config.toml
arch = "preact_resnet"
norm = "batchnorm"
channel_attention = "se"
depths = [3, 6, 6]
kernel_size = 3
avg_pool_shortcut = true
loss = "binary_cross_entropy"
optimizer = "muon"
max_steps = 17500
batch_size = 256
epochs = 36.6
lr_schedule = "wsd_sqrt"
adamw_weight_decay_other_params = 0.01
Rows from block 2 of a small image classifier, named by matrix and row number. Rows with one number belong to one channel. Each number is 128 + 24 x the weight over its row's rms, rounded and kept within 0 to 255. All counts start at 0. After the name is the row's rms in percent of the matrix's.
After each channel's rows are labels from the 100 images, of 14848, where the channel reaches its highest value: "top examples" is what is common among them. Only what is clearly more common there than usual is listed. The data: simulated grey scan slices of phantoms with and without marks.
# convs0: first 3x3 conv (model.blocks.2.convs.0.weight, 64x64x3x3, each kernel summed), inputs 0-63
# convs1: second 3x3 conv (model.blocks.2.convs.1.weight, 64x64x3x3, transposed, each kernel summed), outputs 0-63

convs0.5 106 [174 110  96 166 129 116 140 128 129 121 114 117 120 145 144 115 101 107  95 157  73 121 121 171 107 154  91 105 123 154 144  98  75 123 112 140 112 134 140  83 157 132 163 131 121 110 124 103  69 123 121 130 119 117 120 140 154 112 131 122 147 187 126 126]
convs1.5 095 [127 165  99 168 149 123 160 137 133 115 140 136 160 125 122 100 130 125 162  88  94 111 161  93 122 195 130 106  94 159 127 161 158 128 121 126 116 122 163 148 121 108 115 149 166 129 115 125 170 139 130 131 158 122 140 160 151 157 115 115 137 184 134 134]
top examples: dark spot

convs0.62 080 [148 119  91 167 113 155 127 144 122 107 157 153 124 120 130 125  90 128 123  99 125 130 117 108 182 125  76 122 158 112 105 144 165 174  91  90 133 122 108 109 120 145 131  77  75 151  97 134  94 122 115 121 100 116 147 136 132 110 112 117 147  96 107 127]
convs1.62 099 [101 115 143 104 132 141 149 117 136 176 156 111 110  92 131 101 109 138 140 131 182 113 117 147 113 103 138 120 140 170 116 136  95 144  47 102 173 137 133 118 130 151 148 126 119 120  94 113 111 145 143 161 146 143  82  97 142 153 133 142 150 140 155 140]
top examples: ring

convs0.6 086 [123 138  82 130 147 127 123 152 111 130  92 108 142 102 180 113 128 128  99 100 119 116 125 190 185 136 134 107 116 165 121 120 126  95 104 108 150 121 149 146 129 111 146 149 112 159 114 132 125 132 102 130 129 136 170  77 132 121  96  78 127  87 111 142]
convs1.6 111 [ 72 132  93 127 171 142 144 122 103 119 158 169 134 134 143 139 131 134 142 125 102 139  96 132 119 118 162 143 150 196  86 117 117 115 145 131  89 106 163 146 125  87  90  99  80 130 129 133 109 133 133 108 115 136 117 108 120 103 154 174 112 122 132 122]
top examples: dark spot; limb

convs0.0 072 [ 65 124 150 118 142 161 142 141 136 165 130 180 125 124 104 104  87 155 124 147 134 175 111 106 128 156 124 119 113 108 103 118 124 126  97 129 162 176  97 110 110 135 118  92 150 109 134 136 133 187 120 171 112 124 142 121 115 132 134 125 162 102 157 119]
convs1.0 100 [178 154 117 122 113 118 156 146  99 167 102 104 118 142 128  86 110 134 137 122 142 138 112 152 102 114 153 106 163 149  99 160 145 110 113 192  92 109  93  84 137  88 130 125 123 144 130 112 109 119 134 100 171 128 113 106 105 156 120 118 106 123 159 102]
top examples: chest; bright spot

convs0.40 081 [129 121 160  88 110 127 134 110 131 148 134 107 114 153 136 122 138 167 198 118 105 143 153  64 136  81 104 152 104 100 161 100 125 118 131 116 102 104 111 127 182 148  84  86 133 137 132 127  93 137 159 114 130 115 106 140 119 132 107 130 136 134 121 125]
convs1.40 074 [116 157 170 169 130 133 113 129 110 157 148 135 137 139 131 149 134  98  90 105  87 128 107 112 119 146 143 149 134  97  64 125 174 146 108  90 126 107  98 118 171 127 128  79 112 123 116 113  84 131 138 156 127 169 103 133 165 116 139 128 101 143 122 127]
top examples: ring

convs0.11 106 [130  96 129 125 121 168 120 165 142 115 130 182 150 108  93 128 154 130 139 133 101 150 131 150 124  97 119  92 175 112 125 131 131  98 120 131 115 132 138 104 137 104 167 183 148  62 173 113 108 126 118 133  96 130 134 108 110 129 150 114 134  81 152 135]
convs1.11 096 [113 103 118  99 156 168 109  92 116 150 132 152 171  98 140 135 148 172 135 142 124 105 117 177 122  92  98 150 122 213  99 120 138 104 108  71 111 124 122 135 134 138 126  99 116 117 130 101 106 136 121 138 139 153 132 129 100 134 113 139 134 110 123 151]
top examples: dark spot; limb

convs0.12 097 [ 61  98 100 112 116 120 104  92 135 118 107  74 157 123 133 137 143  98 155 170 113 105 123 129 119 116 139 134 122 161 120 145 107 132 132 142 120 141 143 135  66 105 115  89 129 136 180 189 127 117 123 117 113 166 118 145 137 147 121 146 136 150 118 126]
convs1.12 101 [ 99  98 122 156 129 124 140 123 129 130 147 137 146 178 153 156 129 133  84 176  83 119 126 135 136 164 109 115 132 171 107 135  85 147 151 123 132  96 104 121 128 129  93 130 165 121 142 156 136 115 162 107 109 145 146 150 145 128 100 187 102 151  97 101]
top examples: chest; bright spot

convs0.58 117 [153 105 159 128 122 157 120 139 138 136 140 122 110 125 146 122 150  77 114 134  66 122 106 107 145 141  92  93 113 115 101  85  84  93 152 142  99 113 159 138 114 107 117 128 140 121 129  87 113 134 180 116 175 118 141 101 121 114 101 142 107 138 171 130]
convs1.58 102 [ 58  91 128 130 160 164 135 113 125 115 126 133 141 133 151 162 138 106 124  96 136 129 166 133 100  91 134 154 153  73 118  94 128 103 103  92 115 129 154 124 137 110 120 176 166 117 143 114 151 101 100 136 101 151 135 134 134 117 145 126 142 133  79 112]
top examples: side: left half; dark spot; limb

convs0.60 087 [ 87 144 114 129 122 145  99 121 134  98 143 129 147 151 151 161 170 120 132 170 120 168 162 166 134  86  72 108 127 161 114 132 134 122 143 167 118 145 141 105  79  99 118 148 133 108 144 137 122 139 158 106 143 142 114 102 170 163 142 128 147 131  90 131]
convs1.60 109 [135 135 186 139 162 143 133 131 124 143 133 146 117 162 141 121 139 160 129  96  93 135 110 155 142 111 108 108 126 105  89 123 151 161 107 123 109 151 132 193 152 109 126 128 118 136 126 103 108  80 136 129 151  83  79  91 108 134 129  80 100 133 144 139]
top examples: dark spot; limb; side: left half

convs0.13 069 [117 118  98 119 101 108 144  56 105 149 178 138 137 122 134 100  97 105 133 136 113  83 142 123 123 151 157 137 153 131 128 133 136 154 106 107 156 145 120 160  96 106  78 111 146 123 197 124 148 131 119 115 130 161 119 144 126 141 135 161  87 132 139 132]
convs1.13 080 [ 88 100 144  99 115 117 108  98 110 114 107 114 110 149  90 155 146 172 149 210 120 117 126 128 111 134 125 101 102 144 166 120 150 118 119 121 158  99 164  85 152 120 149 119 139 145 141 110 142  99 121 142  91 121 143 118 148 174 127 130 149 119 126 158]
top examples: ring

convs0.51 108 [ 98 171  98 135 125 127 139 134 126 164 130 147 146 156 109 119 115 118 147 105 171 132 162 191 100  99 144 121 151  93 125 168 128 124 110 143 157 162 109 136 164 170 134 154 158 142 148 165 136 120  97 157 165 142 130  91 109 134 114 129 120 133 118 164]
convs1.51 109 [104 113 163 144 151 129 146 136  87  96 152  96 142  92 144  81 155 125 122  58 100  93 153 131 111 166 152 122 134 134  97 134 137 157 127 120 127 136 128 144 122 112 154  88 135 138 139 165 113 107  78 153 125 114 121 156 136 120 134  81 139 129 137  98]
top examples: bright spot

convs0.34 083 [128  81 163  91 108 162 116 133 130 131 126 157 147 159 105 129 122 113  89  73 144 112 136  93 164 115 122 129 160 127 151 108 146 135 123  88 135 136 141 149 100  90 145 151 135 155 124 146  99 131 137 108  91  82 128  91 171 146 114 113 120 108 165 133]
convs1.34 087 [130  89 170  89 134 132 133 136 112 167 126  93 112 125 125 114 161 123 182 126  98 117 132 111 104 139  89  98 110  86 118 146 154 164 161 156 149 158 183 152 120 151 136 135 125 120 117 138 148 129 185 135 146 123 170 119 123 112 143 154 120 119 148 125]
top examples: ring

convs0.31 111 [108 156 119 158 142  81 114 138 159 161 152 142  94 107 142 125 165 129 115 102 111 102 135 171 144 150 115 183 124 154 124 108 101 105  96 117 122 128 162 129 118 176 141 137 129 117 143 133 136 112 133 147  96 108  96 107 132 102 177 169  96 123  99 109]
convs1.31 102 [102  98 132 155 136 136 109 129 127 133 132 161  76 181 174 137 101 148 108 150 127 108 150 170 120 138  87 142 122 135 156 114 113 121 156 113 133 103  89 128 183 111 160 107 152 156 110 144 149 123 108  96 126 143 152  85 111 112 109 116 146 130  92 131]
top examples: dark spot; limb

convs0.49 149 [143 136 127 123  87 145 163 112 114  90 103  86 101 124 121 169 129 130 149 137 167 154 125  89 138 131 110 116 117 107 107 148  62  98 136 126 133 142  98 142 115 135 142 123 171 111 120  58 107 178 132 121 139 107 109 101 143 132  97 133 127 128 114 127]
convs1.49 105 [107 102 114 111 148 138 122 129 100 135 144 133 163 106 127 121 122 102  98 197 108 135 145 125 123 122 155 163 146 123 118 119  99 121 137 107 135 169 177 127 157 165 153 108 141 122 183 112 122 198 148 144 102 172 116 128 127 146 119 126 145 104 119 122]
top examples: chest

convs0.63 125 [134  90  99 151 127 100 124 113  89 125 135 156  96 130 136 110  98 128 133 142  84 159 111 111 169 120 134 139 126 115 112 111  75 116 122 114 115 108 124 104  84 113 121  73 119 151 114  84 145 129 174 122 105 101 104 149 109 130  87 159 117  86 123 123]
convs1.63 106 [157 120 133 122 106 126 124 133 133 113 147 147 151 119 107  55 118 101 104  84 139 164 177  92 116 142 131 132 139 130 135 100 103 121 122 140 115 158 104 130 113 170 147 101 144 146 103 137  88  78 105 152 141 128  98 147 100 143 127 132 166 143  94  98]
top examples: side: left half; limb; dark spot

convs0.9 074 [166  88 100 129 149 157  84  66 175 131 101 113 140 124 127 133 127  82  98  88 119 113 151  87 141  94  90 154 130 138 174 122 103 158  89  93 142 137 125 117 155 110 102 129 139 115 152 111 126 145 133 126 135 143 136 138 126 126 155 134 129 135 143 108]
convs1.9 097 [119 114 111 154 144 126 118 109 138 108 145 141  92 139 113 139  89 156 141 110 128  81  92 138 149 174 156  84 123 155  91 115 122  87 135  98 121 154 132 139 102 135  88 114 140 136 141 133 129 138 106 109  64 137 113 135 155 150 158 135 120 139 135 190]
top examples: ring

convs0.36 134 [ 83 133 164 127  98 137  94 108  94  90 105 136 151 153 143 112 133 103 132 117 135 143  98 153  93 129 171 113 170 163 153 104 150 122 131 142 134 110 129 171 157 112  98 136 127 123 180 125 105 140  96 108 165 127 131 164 122 127 175  99 119 125 144 140]
convs1.36 115 [129 119 130 130  71 133 121 156 130 129 125 109 148 105 134 133 143 111 121 165 119 111 141 169 143 122 115  80  97 202 132 140  67 133 115 118 126  95 155 148 153 147 134 130 143 134 128 130  68 140 109 114 110 122 161 130 119 131 142  90 178 119 121 120]
top examples: dark spot; limb

convs0.18 106 [142 116  88 129 137 154 174 127 147 129 117 141 120  84  94 140 118 162 131  99 119 150 138 170  85 123 122  84 150 158 130 111 150 163 116 135 111 112 186 140 140 128 145 110 106 136 155 134 118 178  93 168 101 162 123 111 135 127 144 100 122  95 121 138]
convs1.18 095 [ 95 146  91 140 110  95 115 140 150  86  64  73 121 133 150 112 105 135 122 114 167 142 141  98 138 125 135 139 135 161 150 107 108 135 124 105 118 156 112 130 106  78 116 104 100 118 150 124 157  90 117 119 138 171 140 122 135 164 161 123  91 126 110 122]
top examples: bright spot; chest

convs0.30 088 [155 137 110  96 122 144 126 142 113 101 157 151 149  88  99 157 122 120 123  89 130 102 118 153 154 144 122 139 164  88 123 100  92 135  98 117 182 117  98 158 143 102 155  95 171 121 133 157 158  85 149 123 134 126 149 109 141 131 160  93 102 140 137 139]
convs1.30 088 [141 139 101 165 138 126 141  87 127 117 107 105 162 143 163 107 119 180 137 159 137 134  96  98 122  98 109 163 164 187 117 107 105 145 107 120 131 148 102 126 160 104 150 100 141 102 117 126 136 134 135 126 157 132 113 141 108  90 124 153 104 156 184 138]
top examples: dark spot; side: left half

convs0.16 081 [121 158 100 112 123 138 128 136 150 118 113 104  80 129 123 104 110 111 169 139 134 148 113 126 141 117 106  99 187 104 141 104 141 116  89 163 100 143  76 109  88 111 119  92 119 140  84 138 118  99 123 104 133 170 103 115 164 114 137  85 146 127 118 109]
convs1.16 083 [ 83  89 141 153 139 130 146 106 129 165 128 148 103 151 103 109 162 140 135 170 148  97 148 145 152 143 140 153 157 115  73 121 170 126 108 137 130 111 117 104 160 126 131  96 165 115 103 122 132 159 155 140 121 154 166 178 138 135 104 124 121 126 169 142]
top examples: ring; belly

convs0.43 089 [138 123 111  89 110 164 125 119 164  49 121 164 150 137 135  85 116 142 137 123 125 124  92 131  88 148 128 164 119 112 104 155 127  91  96 147 102 149 124 134 142  86 153 115 119 127 109  93 142 105 136 129 124 130 106 143 150  92 135 123 142 127  86 164]
convs1.43 095 [119 124 108 116 167 153 102 138 133 106 118 100 115 133 115 109 113 112 152 105 129 106 111 129 140 132 149 128 167 117 158 105 114 147  85  50 152 151 117 128 116 112 147 151  97 127  92 125 176 183 155 183 121 114 141  98 149 113 107 139 120 119 125 123]
top examples: ring

convs0.1 076 [116 145  96 125 128 170 149 116 131  95 109 116  73 144 122  82  90 116 149 113  82 156  85 148  98 116 116 109 153 116 134 167 136 160 145 137 104  88 142 115 127  83 108 105 159 133 147 155 114 133 101 134 123 118 132 109 155 123 110  96 159 149 125 104]
convs1.1 099 [133 159 114 128 136 156 136 111 112 128  98 137 155  95 119 132 115 128 143 139 156 106  99  66 145 111 127 139 116 151 143 113  91 174  93  85 108 114 150  95 142 106 137 118 112 100 134 156 139 188 132 129 113 114 101  77 126 107 130 165 109  87 141 136]
top examples: chest; several spots

convs0.29 089 [117  80 118 108 180 115 137 126 145  92  87 135 138 127 136 140 164 135 133 120 126 134 121  83 113 146  88 175 128 159 115 132 100  93 137 164 147  92 130 128  82 120  95 110 148 163  87 111 155 130 165 116 134 130 105 153 151 105 110 141 130 142 108 152]
convs1.29 111 [129 138 136 150 133 112 141 173 114  75 146  90 109 143  96  99 145 134 184 120 125 109 135 125 145 157 165 160 151  96 161 143 125 105 121  86 121 134  98 148 161 144 137 143 146 156 122 106  87 168 112 121 150 155 120 121 151 128 111 111 106  80 112 121]
top examples: bright spot

convs0.48 086 [ 81 124  71 108 159 160 116 104 160 145 108 119 122 135 134 116 124 137 139 118 121 113 159 136 161 147  60 113 129 144  99 123 169 150 113 159 132 107 111 119 123 102 159 121 120 106 156 131  82 107 156 134 130 134 112  70 122 151 133 157 127 117 130  93]
convs1.48 083 [151 115  94 120 120 139 125 160 158 153  94 129 115 132 146 142 128 117 108 139 140  97 113 133 156 122 127 128 132 108 102 148 138 106  49 173 134 132 118 111 100 129  91 135 120 113 117 111 123  96 121 151  93 157 115 187 125 147 166 147  69 150 146 135]
top examples: side: left half; crack in bone

convs0.61 104 [188 111 162 139 124 137 127 122 120 108 152 162 137 125 132 173 128 135 113 114  80  95 108 136  98 111 143 144 147 119 154 103 113 136 144 115 142 100 160 134 134 127 168 152 133 159  74 104 103 117  96 136 133 106  97  85 165 100 142 107 141 158 107 105]
convs1.61 099 [135 157 141 136 130 151 129 127 110 141 170 126 130  72 113 143 119 130 126  78 100 128 111 129 147 129 126  98 132 138 123 135 144 134 102 143 122 125 181 133  73 166 140 163 116 163 108 127 190 129 147 128 129  62 137  78 111 142 103 132 137 119 134 139]
top examples: several spots

convs0.10 096 [ 96 110 163 104 112  65 176 156 115 114 153 116 119 118  72 100 152 135 120 147 109 120 129 147 141 154 143 140 140 145 171 128 179 120 127 115 158 160 131 114 130 178 117  99 103  95 134 139  97 149 114 141 100 126 145 143  88 122 138 143 110 136 126 135]
convs1.10 103 [130 149 153 141 126 122 163 137 116 137 112 159 153 162 110 138 104 138 119 108 139 155 191 144 176 123 132 110 158 125 112 132 116 123 117 182 144 106  71 143 122 144 132 152 164 157 135 115 156 104  97 108 126 139 171 110 115 163 148  86 153 138 140 111]
top examples: bright spot; chest

convs0.45 072 [203  90 104 148 117 122 111 126 145 125  91 145 169 138 109 124 147 132 116 131  91 106 122 109 166 133 122 106 123 141 127 147 141 119 117 129 134 100 100 123 116  95 135  67 119 140  76 155 122  89 125 106 135 189 114 120 134 138 156 139 141 140 131  96]
convs1.45 092 [130 149 135 121 118 166 131 170 143 156 163  95  84 140 119 122  91 133 170 130 140  80 109 149 147  92 135  93 132 106 114 124 109 133 111 152 126 157 165  91 130 189 103 119 124 164 117  99 151 119 147 123 111 126 101 142 125 139 103  99 162 121 146 152]
top examples: ring

convs0.8 064 [133 150 124 124 156 114 138 197 119 130 150 157 105 121 165 128  98  78  96 111 161  81 142  96 125 156 100 126 136 104 111  97 149 131  97 138 119 130 113 113 113 127 166  90 136 157 123 146 168 145  86 130 123 106 137 161 135 123 147 118 124 158  98 150]
convs1.8 115 [127  98 122 145 138 121 137  93 132 138 124 118  50 117 131 147 138 141 158 159 151 128 119 112 132 170 125  76 145 162 117 145 124  75 126 127 159 154 137 142 118 132  96  82 107 134 110 139 123 139 164 167  93 140 164 158 159 159 127 129 122 136 124 154]
top examples: ring

convs0.4 103 [120 127 102 142  94 151 139 120 155 102 124 116 114 118  92 148 108 153 127 127 138 135 168 117 138 131 139 101 112  97 128 112 118 117 112 106 136 143 150 111 113  95 145 131  83 163 129  91 146 126  96 147 133 174 205 103  81 135  92 171 100 115 129 116]
convs1.4 096 [132 114 100 108 109 101 119  99 133 110 133 134 126 198 120 119 127 150 136 149 111 117 133  81 149 127 131 145 157 163 122 118 134  77 175 135 128 108  78 111 133 179 132 123 113 120 131 141 164 122 154 123 149 196 151 109 118 155 125 130 148 142 141 105]
top examples: bright spot; chest

convs0.35 080 [155 127 147 150 164 143 149 122 158 137 134 101 108  91  96 119 112  93 135 103 106 143 121 166 137 111 132 121 118 151 112  77 113 118 134  96 112 158  97 107 113 128 106 160 127 127 155 128  84 137 159 158 115 133 104 148 131 126 144  71  76 134  90 163]
convs1.35 102 [119  87 132 101 100 105 122 117 130 113  99 154 117 116 102 102 193 126 167 152 140 132  85 103  99 111 136 132  75 122 181 150 144 147 101 109 134 114 134  83 157 107 136 138 139 128 102 113 112  93 114 139 112 149 122 148 132 125 107 153 155 140 159 159]
top examples: ring; limb

convs0.27 144 [131 115 138 123 174 130  84 124 183 136 118 155 102 152 156 135 103 121 159 161 121 145  92 114 132 165  97 166  98 165  93 147 109 142 124 139 121 147 110 170 137 106 125  88 146 109 118 143  93 135 115  94 153 143  97  83 140 125 133 151 152 138 123 116]
convs1.27 125 [ 96 129 139 133 126 121  76 102 153 149 130 168  87 174 118 145 120 140 111 148 144 120 114 172 131 107 106 190 119  62 126 127  90 115 101 126 102  82  98 111 147 136 115 159 119 112 132 117 107 117 148 115 133 160 153 127 103 141 117 132 146 107 122 120]
top examples: dark spot; side: left half; limb